A small masked image model, trained from scratch: arch preact_resnet.
Rows from block 5 of a small masked image model, named by matrix and row number. Rows with one number belong to one channel. Each number is 500 + 50 x the weight over its row's rms, rounded and kept within 0 to 999. All counts start at 0. Numbers have three digits each. After the name is the row's rms in percent of the matrix's.
After each channel's rows are labels from the 100 images, of 14976, where the channel reaches its highest value: "responds to" is what is common among them. Only what is clearly more common there than usual is listed. The data: drawn small creatures on textured ground.
# convs0: first 3x3 conv (model.blocks.5.convs.0.weight, 192x192x3x3, each kernel summed), inputs 96-191
# convs1: second 3x3 conv (model.blocks.5.convs.1.weight, 192x192x3x3, transposed, each kernel summed), outputs 96-191

convs0.37 115:421559533468527449589494460477485565527513468538526497470478473455516322459456457509509495506496525518472492459412413531507436513516543513476499396523524514550522469543483564470458482522485441451544551513458536358462511475514477494504489431460514415490460511502405485566506486431463484457
convs1.37 112:500490451528548464461489523506495490485501487600487413507504436550509455545530497538499471490474527503516445497579540536489504450488459523432473502480505521532505526386305494535496505472527516566591416466704533432380489564453490617462537548543552557482500476496418558485554551509481517419
responds to: spider; beetle

convs0.49 081:491519517560438398506536556583488500554522460466480482528479566456560529498474540486511472508482599537475493523575512517493429465455532455474512408550498524528487433591480481561475396434503553495546435477521532587505548516478502457596503479546511489509542503525502578513512606481411507563
convs1.49 073:511570526520551588538475508526506460447593515548574464539500403429519518501443510438516483474512491384539589491463579478543480456466523530440495604497526482544417570514515478525561500556521409434576598451522581537485501485509498562448516510489550473562488541442492476526525400560662424493
responds to: jellyfish

convs0.163 092:469427414384547495480453520544508525484520527480506531494532453567490463492484398514431486483452379444500544451521567472528482480459546464569502500448548506492378452538567532537400488524466513549518444424439445463550480483460468499556412592559453447463513434386578485488560442548427530435
convs1.163 083:477521424498515469511422529486571480513489465584532404546562576499464495546540538604446522490495497557499436501507403580591487569461659560503466458544478520515562508535438588480512505437495476432430540554589592457488528539517451511470568485592548577454540464559481552501560464468616501546
responds to: black

convs0.174 093:485483525526441489521472479510554478396461452561578517496474381461504476531510528513390458463503561626476455400510518504550339547524573519538494508495479454519472471531558507451387523529439528474533499421539572511399435465538524526452537489535497482420463510464495548504576504400512523482
convs1.174 115:479427485495458332570497499537463509439511439474434475488405381522486448582553506490444483547517499412486411519508532459471489491535428533503543580446501558483480463423381427522373502529520552521483467473391393562369398579475525522436461524480457487481523548494521482506482520520443508475
responds to: spider; crab; red

convs0.34 095:447495450470503492523374537577526498513462523539493450503605399557459446443494463523426416431474477422492490513529494425511423516450504467496469456514482554540488405532528583579497530514451457550506439491455513539605538475547468346519461433402533503538439447468525495470558418492523470515
convs1.34 089:532521488486552473505488561450505523479505505522511498555484452478540530586501501610477532518480537528510563533491518360440502479420406462517455535458494514525445546565510480424532506473509478498366486455492465574422552565587411328533588536523586430595544478610444424558507499544562483509
responds to: white; plain; turtle

convs0.156 094:472522491606536447569457544539458506501557509557525472586512494489595408633528523471529535466522577503509521588473481499433500462544440547454611448496432428484448444440500445593414547472505510500635476485508546464546497542485473521491610527477510513545517531578422513409499522487478475556
convs1.156 090:493505525442470550504473487429523449586633475459566485412517605501456498511497506558485429445427530480550544496497555543599540509523466599508442553548485496557572535503589517431598532463569575467441476532560545558443479516538479599540518507503591514573485579436530566492462538527615457494
responds to: snake

convs0.150 099:438484537511471494526576463537515512424408515510498474473514465492489402539456518497437522556489501597431517383446486467517414491482533460514504500481489546486478454547445494521405465522461490515445492467563509381412382412480508458450455533549458466385503476479514508499548424412448478404
convs1.150 136:484525434516487401514496504453492473414502445505496462480468345533495450534502538524518536517480548528491420481544610518455469492486533506480488454437577550495453594458348454515458480486497508480524484466585490440368504502463491644435502504580529542475546442504528457510517610444473481482
responds to: spider; large

convs0.110 067:420421562501518552659514499487497452514523522571474483596515544493512507577483547452458514467466529495435552457492459426490494462507466530498483593429509498422433563425510460486508508489400495455553520515431448619580459430620449501584528593524479598461496526457425491508534446425592474490
convs1.110 073:508517439470496492449470509507578552508491519451522593428449610502522555501518450606492477466454472555505391504511353536581562480466624465570487438522490423563640506467511531456560532545505525493514526557501628591431513532472642534525538483547536578505513517563636512517516616479508563470
responds to: snail

convs0.79 114:512488557388520503501502510460520505542445490501504470511478422475451482472518480426545545575511526475467497552556488611450486553489507550440515501544490450487459355444471451486534502464517386455488511479523498487465467500356510434486617440485527501593519477521435527518554458462553433461
convs1.79 125:510491478484492541490496483545525536515670537519523584542501541450513542525475522532543515476518519492558487493473434606528511520525495468529493536497524507421532470511531523538517507538537522493511534433463545506524532529257471501508565506565517493430457517498556518487519525484595433476
responds to: orange; yellow; crab

convs0.183 102:463449513498487536454548558409484547489427489490430460482483483483517389468498453540471553495517533544431494462548387530539453475509536501530523408510480493458469376494426481469507465505472486439483521498490526476506494474464453514442502547468538320470523470434413389504510464426519486473
convs1.183 090:469458428418476574463386510502489584472545502529499497522584491619516476513489522492455524510466467525547536430499445590466506467556621412469483501423444579419535416510411545477507447541500557537516502472533431389570489501592463561432492505580602436528547432518517417506566561428501557490
responds to: snake

convs0.147 093:417481522496485421575471465508492489467535395547525489468433442514521501522481548474447551480510455581463479361422482473548460466520498515444534446555530506524477529501512451465457508476396382497556480536516569440433453463498463448495504473528511460439519511522523522430540516388500512571
convs1.147 092:427480499490525496465485531530501454484511460486545603467488523523510592547443458485497473441505497461520417558493463488469462521493462555420477530496478483479529516517413496460556463486526531553596643534417491590455546551438634666471539484469500485552542599451470423576587532515464494427
responds to: snail; large; spider; colour: black

convs0.22 086:517554421480491477500496537526488552413553415418524491475428425523490386461523463418489459498527503555566548486520561437467537417536495479471510491515429518494492424550544526431427453441520492515392555491489479478477393509566564364536405348501473518497525452454455435552535464506509518485
convs1.22 142:485520512498497548544479515536451531494467504497550591529440527486524524500531525544481437483467543426506463481484555491500558470485516394513480525483525502496518467615579439432499515506516530516486489399486524480532503512535361567530487509552520458485509507524549476529390564476546471493
responds to: white; jellyfish; spider

convs0.45 088:494440463517420450612499447506542450482413442501531474470423458503465619518456533417491526397493503457450498501417441523519532494484455542492386444458521485466482512455465486441479500487456521515522487496443479598494549487623538494523474503521455493479480512485535515503486404472572505445
convs1.45 106:485507519470465515485496484458565546489573459431492706452433563485489634472498536540483498453514490475555498410538418596552515497455533460544502479471489515477577502572594500359497502580468550474604554427450467542449461523484619529568527454540606464539505476523488464503456533403523587538
responds to: jellyfish

convs0.119 098:561517500369504515449488543495472434593476503477467494525438493490416491508454488387529468446442470507545459515553470503485500463512426474426530526446549543510486476484539416463549463534527304521442491581469532499480507556507521434488548515461572485592525513468485484456634464484580443499
convs1.119 106:527495500492568441462530538511563495452555528582509434523554526515509481536514463511543547487463392507565535423554596623576428536540551522563440498469508415497563463451550590529524519502489558523568651438425601470431471532383454396448582501512467482542521552465491488559570507453631467451
responds to: orange

convs0.31 079:409449540538485523549503426586393531477572451518500503530475497443491505431478515461441479416461438516471472405459480487505504444532486520439487487541549552535503459527562551545444477570395453623525410536450470485568450473592453438540529458558482471415500481437585551386575559475463462502
convs1.31 075:428519435521565487447437536468569532447506463623528524478516516481525562540523452566490431513459504496522567499524391520544506475548398594517464455475499444484443528553527465539503491533502468381592705509598466505479558546442578638491488536492521447511479567464354464559522465442518485485
responds to: black

convs0.87 094:428423500454474494577502495420507477437459497578495509514497472483482389531588595476480506483486486531485547492423520393486460466553571506485483486483474450408427428475462443435408519534460540449471478393496471422544523430552462427385442415451439459510442481567493561441474520467516549508
convs1.87 087:528469498484520502488559500571472540503536538503513506464431526512523602530470542564470561496563495528544467479486400481509537465447442534599552539499545474514513539442573401488586488421508542573535593462490546539484582520539580468583430582493466425582546608556484452455366465494499418492
responds to: jellyfish; crab

convs0.46 097:507537480431466547526543447503455518459457520551482509523523516412425466489596556427544453425495480462478542495496406487434523469458443460450544525465523430521544504505550470493494536534487490542440431450512300439627522415481455500516508550477441518518380428561414468508476508555514471505
convs1.46 098:504501543556522482418498543536470534464504582540444402518550585535517556525531489500503541505533514369472564526574394478494502487495557489528477601519529514514536474437466496486601482506502595490495425529478538462533515505457445500490514479574617531541517531533580560507503580482543535390
responds to: starfish; large

convs0.105 096:456488519535485525541491565535495430421480510520424493489508452467572428481532557517463492472521446482494452473502476430527470459521530503511461542429401448456523482455458474497473523519463556505520449445517338373616496481442532503507437475538437488494487477515456502353497434452436499483
convs1.105 092:570567566588561441485545486505425481509519468544448519486419525449503547493520542518556531477523482538566463549444471476530533470511554468485499495487513473496530508427527384463555494406495499482442505515529674584582518507524533416477528458551495470512546564541498411557472448441471434573
responds to: starfish

convs0.51 093:557501466550462432536604501387521512395490450439504514449388471499593531467482508457534574493521515486525470489477476552577550413466491442410522484467576491525523520521472475476411548421530581412522472461470430475485409567621542387511593404535572484530560490519498516448499486500555514498
convs1.51 092:516505463400495439481491496522543498516474486483550631554476515448480532441507547499462461454482468544506568519501540484497553532492460497504468498473445492498494488530626426388537512466544506551503563493486568461438401523536549502616441492506562584534494564432397542530403539532606523489
responds to: jellyfish

convs0.95 109:576536388556436498541512495454535473469523483509449542533442433500478494546585541498534496466535585458564488585519450553535557490505487504467514536448416440499556545492501489502473440521529401454475505545444494432493526505560541523531513526555584500576464503549466521413492447549472411585
convs1.95 131:531530509449521431482500467533500611390516540500521485466466570485501334507508516479553442606456415497553532489443603487408457437456517460562464570393479522479519491486467585468543445518475636556556505459471552373470505527505556425631520506483560500567494559506536394561479531429467474466
responds to: jellyfish

convs0.120 083:488550555527512520565520523503420515433445445566427474521459456340495475500427444469533444489478486457501555569475459521478550541439538524445484473515532531560528454446380470548457410417541485490535410486534546484412488553452455514449579480507564453524564484433560421482572459507477497551
convs1.120 066:571476514467545465425516476480563506498527489519492471470541591651505574520473482419476525480495465498514613472490440490404515550430487619537510462484423479505496468544565532472512475486532516394554496563452521475442382435499456422386453527490555608505511523491509539609523516527522466486
responds to: black

convs0.8 098:485462516405514519476458537477452460516501468406433412488513518542562437397405543420483538496490458506475516526535417457471486364502473473527460522527437537447467466514518519510499563481501377498369455470535327487542483520531525470456401480561525412528530495527504411456560495457541439469
convs1.8 108:491550586562509457427585465539607498500429469611508468589525504494465464487474491509552490423524583406526506459531542494441523567472523606553523385537532475480488574428443482460577451473444521510526547482452586512531485449480484433504442465531524500368468504552480541612380438485524487465
responds to: white

convs0.74 088:527478538529584432548431497480513527515553554458563494479433439453528518471525456479472504533449436447583507518472427469555550482560484437382471511477496423466527564564501446509447411595492450497536468509523533527513495555485530543606470483569490546513498456484430522421507459553476445558
convs1.74 078:537559466469494570414473518482524532503498493446538486519430496489480499498545449524477472477444446402523532463552527581512518418434497529530491481527496433474531555480408507477503546406531538583514468514543582483494522480487493489530558473449434549515496513570544536494509693504476470511
responds to: black; brown

convs0.176 095:576452517477511547575592491415533491492466449556511503500444415547461453579540562538524517452607479496460473479457497530546495496579436490508550452500516508459526509468518420421461503491532536444513539441480558383478536486433452466465497505537497391543526487562469553425465428467484483553
convs1.176 098:538503439441496508438560493499485575487532569610461596507507463516499520548461513632563509499544473403549459529443482496460510507492442537477488493505546591533554540489520433449496490480551469507580589469515518479447495560431640501514535531561536461504548542542535446525515400497542543507
responds to: jellyfish

convs0.62 104:535489502486493436585489568425468562504425516517524519478401444542627530457534472484516605539521507506470489576546539542537547504567473474414513465436448443451539408507443486459446429432585454488512530481457549418448501501438570497567522541627442478495549545555436470517510417556544508395
convs1.62 100:547528596529552519468559522579454471524534567555517494404486610492479612454505455473515502399458545498570516464495422551476526486550483572491475510533579479530567551400470549489602499491498524525534433527445516571421423522478559561508501471602551439479509579543541520479481430438580459516
responds to: jellyfish; large

convs0.128 084:441467513433489505569502426479501495487543461524545456480537466490476457489538495535432551468426513630477475433429447462588471449490604511526474436496537539511556400555554581470469506473449519544556415526493530416501439525582469405512462393529433412480487524556545495420541494478500461469
convs1.128 090:458494421492522477454534498550463575500568467572497568466554505525485463512485580565519448489515527470524652489514578507496472449537386547484461508450443447445394516514474427468504477515509537493535606495512481484489519518588520618438421497560569492612517480529390408499470493436488463440
responds to: black; dragonfly

convs0.16 096:534429438450489451599500519527462479525525469477481505444487440515473467559537454504506506483489486473521522576524580492479549522431366517489500474500379482472502463446424499502389436414523465470516447463531386393452462518519476527559460554528432519570468504557510576465501483547511483531
convs1.16 090:468454522525473518512512436428514457537522479485561517508475487471490516527439513497526479527483515390496508518456488453489565554437483524508481558506538600528546549538549536404531519481502565482461488467469598537461451516508429440451460518526540587517535526523585632482432563574615567436
responds to: snake; black